config = dict(
    tokenizer='word',
    text_encoder_layers=10,
    max_grad_norm=3.0,
)
Rows from block 10 of the image encoder of a small contrastive image-text model, named by matrix and row number. Rows with one number belong to one channel. Each number is 500 + 40 x the weight over its row's rms, rounded and kept within 0 to 999. All counts start at 0. Numbers have three digits each.
After each channel's rows are labels from the 100 images, of 14848, where the channel reaches its highest value: "strongest on" is what is common among them. Only what is clearly more common there than usual is listed. The data: rendered made-up planets. In brackets: how many of the 100.
# conv1: bottleneck pointwise conv (encoder.blocks.11.conv1.weight, 160x344x1x1), inputs 0-114
# conv2: growth 3x3 conv (encoder.blocks.11.conv2.weight, 40x160x3x3, transposed, each kernel summed), outputs 0-39

conv1.153:452498515510549529563557510570498500502513514504550505472520512507553470497394512455592482461462456516493479450550465490499503521519489506503501475497409516497541435563479465510559449489460490474531479508456504441484508417470542467472474451495523481485583472481484534521534532484544492517511445437430490563507508515487476408502469528445563524495
conv2.153:589517446510448542502498474467607484558519429437498560533491432534521562508517468523510516467523493524506523527476522477
strongest on: desert world (99); glowing rim (96); full (52)

conv1.20:502432496489507430471461442436506520409479450483459436437487538501463531547562485512477517541518481518541527484479582463495460477511496488515465547486504494511494484475492495514468500465505512561512534498529486503484537434452424497559517502501502420484519533527609393474522518477492514468374492504524474497491459508423528529501556414516416420457
conv2.20:502461538492593511459476500573509475500515545563449534470529512530462528475520513532516446584479508480592497480555492561
strongest on: rings (100); cloud-covered world (48)

conv1.129:519438513464455449471476518474531455490491519472545390494556545518450506591510463489574494481502418490493495530475441486460442538515467472487496505510517397495444474543519525511526486447444432445483574483516448479497518473506529496498490523478420519500592395467543508467431506490463487468562532406432541497478499558479484491530520416509480518517
conv2.129:478568533523536455512476440565467441488474525594504466457486510556474513506489451441550471467510500475510482415450463476
strongest on: cloud-covered world (62)

conv1.36:483454522510515491507519543456546479498510545498467442466505570486453449451548578471453495478513576532444496507516540485480504509443568528463433567497461463486504504525549476542503527393479450583536463479493459477530538502498464481519516581450471566506493586472546533521583533489513492430535489504507452545510498467470532548466612533569567504513
conv2.36:492516512476467468520555549500488548580505423528606524540482440541505537458542502457517473496540459449514543512509471441
strongest on: ocean world (44)

conv1.107:462393463426463457509447513523527451560489503503552505468567475456491534460456474488531364489441448450492529506443455539480445549504399442476452510473470520487469472525467471384522495516422503442456546486449507491470477500487567496482468461526472551524580412464424624572406445479400413424565485435431520432456440516452474450477425478455559531465
conv2.107:435486482498514551494490484395497458468484439464450505563486565530579484496520446501482500551503507452520504552475468427
strongest on: cracked ice world (70); crescent (49)

conv1.65:463405500409430483458478515553500434502505562498477544500487445506564549564529478540536469564490453459502510533482443530445404501562457466490549497531515487509448427511472480483511557487396554437427552492477506496489471483479542523466482442507531522492525462500490533492453483520413465534542469444478456471469515521498509522498504447534502461520
conv2.65:500484486486493556514491471474539487487482475511475623459519515467490523516549427575513473561511440445569520532449471468
strongest on: rings (99); moons: three (57)

conv1.88:528638476511465468549495515465430510470541492526437513469450528542527477466538462448444596483498562542568464475532533458510574481524514468511464463512516472522483549542466464623485529552487531487494481494535488483537513540471510472459577530513456463471407510467499461471473553519502568520485463603542502531488430502454475500477651539566467563447
conv2.88:488536495513461483500439514494512532461499488493411435467514442490445430461496434442433506499481478472526474414469448466
strongest on: banded gas giant (96); crescent (51)

conv1.135:452456444515454521548502462482417485537477464479489446482449489454483554450460568542497415441466472468479454550425493466472547454464433471499522483453448535438445510434475637485495478483442467518525476491448460508434461482524470533472442570467446553478454543474463567476494414452475406505523465490512546492505468468488441444467495545466482485479
conv2.135:535500510517493502520522547427458538572498536474641529537506545547548484521480503516517521553485568540465484542489491507
strongest on: cloud-covered world (77); crescent (56)

conv1.6:453479521516406509534518471519475483539491515482485450481423533466512553435477543494535412476489497466520485502466535454469580481492444468486487488474487545472451526463535567573521477530416506562546515504472469478469535516543554493480434601470487584548536534454501563535448456438427392499525501561541507480484476510502470474473563548493524514485
conv2.6:569490530537480480550496589454448573557497502498572539520524528551509513512504508528513488534474598559441493484472490492
strongest on: cloud-covered world (61); crescent (53)

conv1.130:533560460486517455548486549471483527445584465570479459430501535533458435494519496504437587485505551491529565474532450537544485462536516511543488556508496565575514470525479430493479486514524575518494408463548549498548479514458468478523647482521457444468435558541549470453497567502483614444468476472488496533475451496453561510481469503509466457482
conv2.130:442480473497468464528480523520409515447494485504430505428478477462438443471476472481488537508477388507510472486473434479
strongest on: cracked ice world (98); crescent (87)

conv1.133:493459506412457426480414509494443463506480482483495566478505507479526519482437471495537473520434478408454525476464499532497498521535352488542478501511506517502459451493509464497488435544420563471445492468474516491462491486508498485465489487486472528517511452488495542549400479441368476432482490507506474431341511491489489455436437448438548491475
conv2.133:474446504510479587520445511453600488439475501507449590533514537471459500531496468527477484499500440494548536515473452455
strongest on: cracked ice world (87)

conv1.109:420445500473392430546437503523500441551486525488511511486503504449523545457478498506526346477476511468529516521439518495454553527534388465500457536487456546479468472482487461520517495510397535494495557526436504518433526463516562530501464531481467591544521510452485580551371406484339379473569482480524485450439462513484483462442514504471549534485
conv2.109:521430528518494582545456566433561553487491454497455527567519553541533504512514494503461482559498559514498549478498481443
strongest on: cloud-covered world (70); crescent (51)

conv1.16:498469488456474516472488453513504468562436441473499538483549511445520499439416490528509414474462452501466531496438476534508472504504399465502436497505499550486498519486506506435517444560458521484504468512471532503473491502562529530550434489494491470511524490499483510551460448493440426491448502516528511431480456487512518417452403477410532480464
conv2.16:534558518508432501466468481442489488466505462499455493434498567540445551480521405506432493527501436485521520573486493464
strongest on: glowing rim (79); cracked ice world (69); crescent (49)

conv1.39:512433497431465468500481493511388476507460500486454595509476462460560550471401432532520469552450427473503525508476479525510423537546410463519497505513530526505476483513445450482525428462438582442444504470470497486450505529473533514499477441474528506528530413511472549576432498430462486445499499502461392481484509488501500440464435406415562541436
conv2.39:461472446482473519500494488453480462426483470451466585451540513465465503457509424532417535551513472447537471536511464469
strongest on: cracked ice world (67); crescent (50)

conv1.118:478435476494483505497496462501419543484449475435515539448527464478533525512526496529526493511496473533506537519507465515499505566534514456523523533507463478462510478535474448488517519407471499488468508493495469515495503516455527524493478480547531461484504526526455476522492514510507522488480485502457429495514464511444525491476528440528491520419
conv2.118:457478420449488486490441507494499493420484458465470538422546487445490511431488464475391519534484502456491473483496466479
strongest on: cloud-covered world (92)

conv1.140:484416510471438476504492489505480477476465538450453541531415457512520567577506480510526478573499432462479523514513463497451434546480450477508547529545541477502439472479503481498508535438433539458439559484496478471511498511456516504487462451505531523501510426471523515506480494458490460511518523468461394496497519481514476542509507435513495510506
conv2.140:462509440476484444497510465504472450442478495477512572400561446470456527495517453507512529575509479448527448440524485495
strongest on: cracked ice world (74); crescent (49)

conv1.85:433463472425436501513503508508447471496464567460609516505547471478551535549565494509583475500455478519597506562482482480471514566631482453478556516510464441471474465565495460503554591436447512463483604492456471507486525551497553552473485545501546555444530525461452565506469502453493483485567512522478472481477485630442500514454602442586532534476
conv2.85:430488463491464499463417466493492517429507467493487546464523452475483530455506422476465471517468510474551469405462539440
strongest on: glowing rim (71); cloud-covered world (54); desert world (37)

conv1.94:477431515485464458518477507521468484531456446468450544504523549456510500439497493503539472463501474533490501506451540491452497463555415524522435543478460537513463499518449468493514499463481529537522471433500543455476575467517530510548459507443459522519504530485511561550528488493458459415492478463509424472495488457533538436452503465476539476430
conv2.94:504499441455469473535532520406475540531489438393487507473494519495498516465471483505438474502519527438521515608496500467
strongest on: rings (97); cracked ice world (44); cloud-covered world (34)

conv1.78:500406560484398462450484470454428460514454478445479542497418485456536498450477466490467464497427503466463454457469519476476466455487398510485414489509491491469441514472502460462487493572423529458493494473480481503457531487488530477483448542453503502514457398441483477527475441479426437479484531539497438445466498470486452482438526544471478440454
conv2.78:514446464492529493534422536501527543468473420496414539496603546519436532531486539480508482466493480481522474443463471491
strongest on: rings (100); cracked ice world (43); cloud-covered world (42)

conv1.79:443491513439391487531448519533470492476476547498453477571409485480439589472460493449533414563548521401532515504503471463450537574454417455512492507479585459492443482482462602523479502469442492433449607547471486463468458485467488459465465478533499521533505455450525553501485476472411430540556528444500512462464474513524461515557445491462499526494
conv2.79:481462506506553521505512446512534476442485624540535604519513504471469514507521437522495426491476537488513451464495501456
strongest on: cracked ice world (77); crescent (51)

conv1.82:415494481511468495530480493555488477504514506485418426485430467483468554475494519425461462509500536497532469417513518473414588535398520491496401506504470506481498461503480519638500526492439479531472519555435462419492465403519542431410472527525428594520526548423470545495461482530476460541581425511541492515482480489510440509481601539523523519490
conv2.82:469533481537456541562492495475609502526511510497483488581464442539513528490526453483502545502520595514549462420507496494
strongest on: cloud-covered world (36)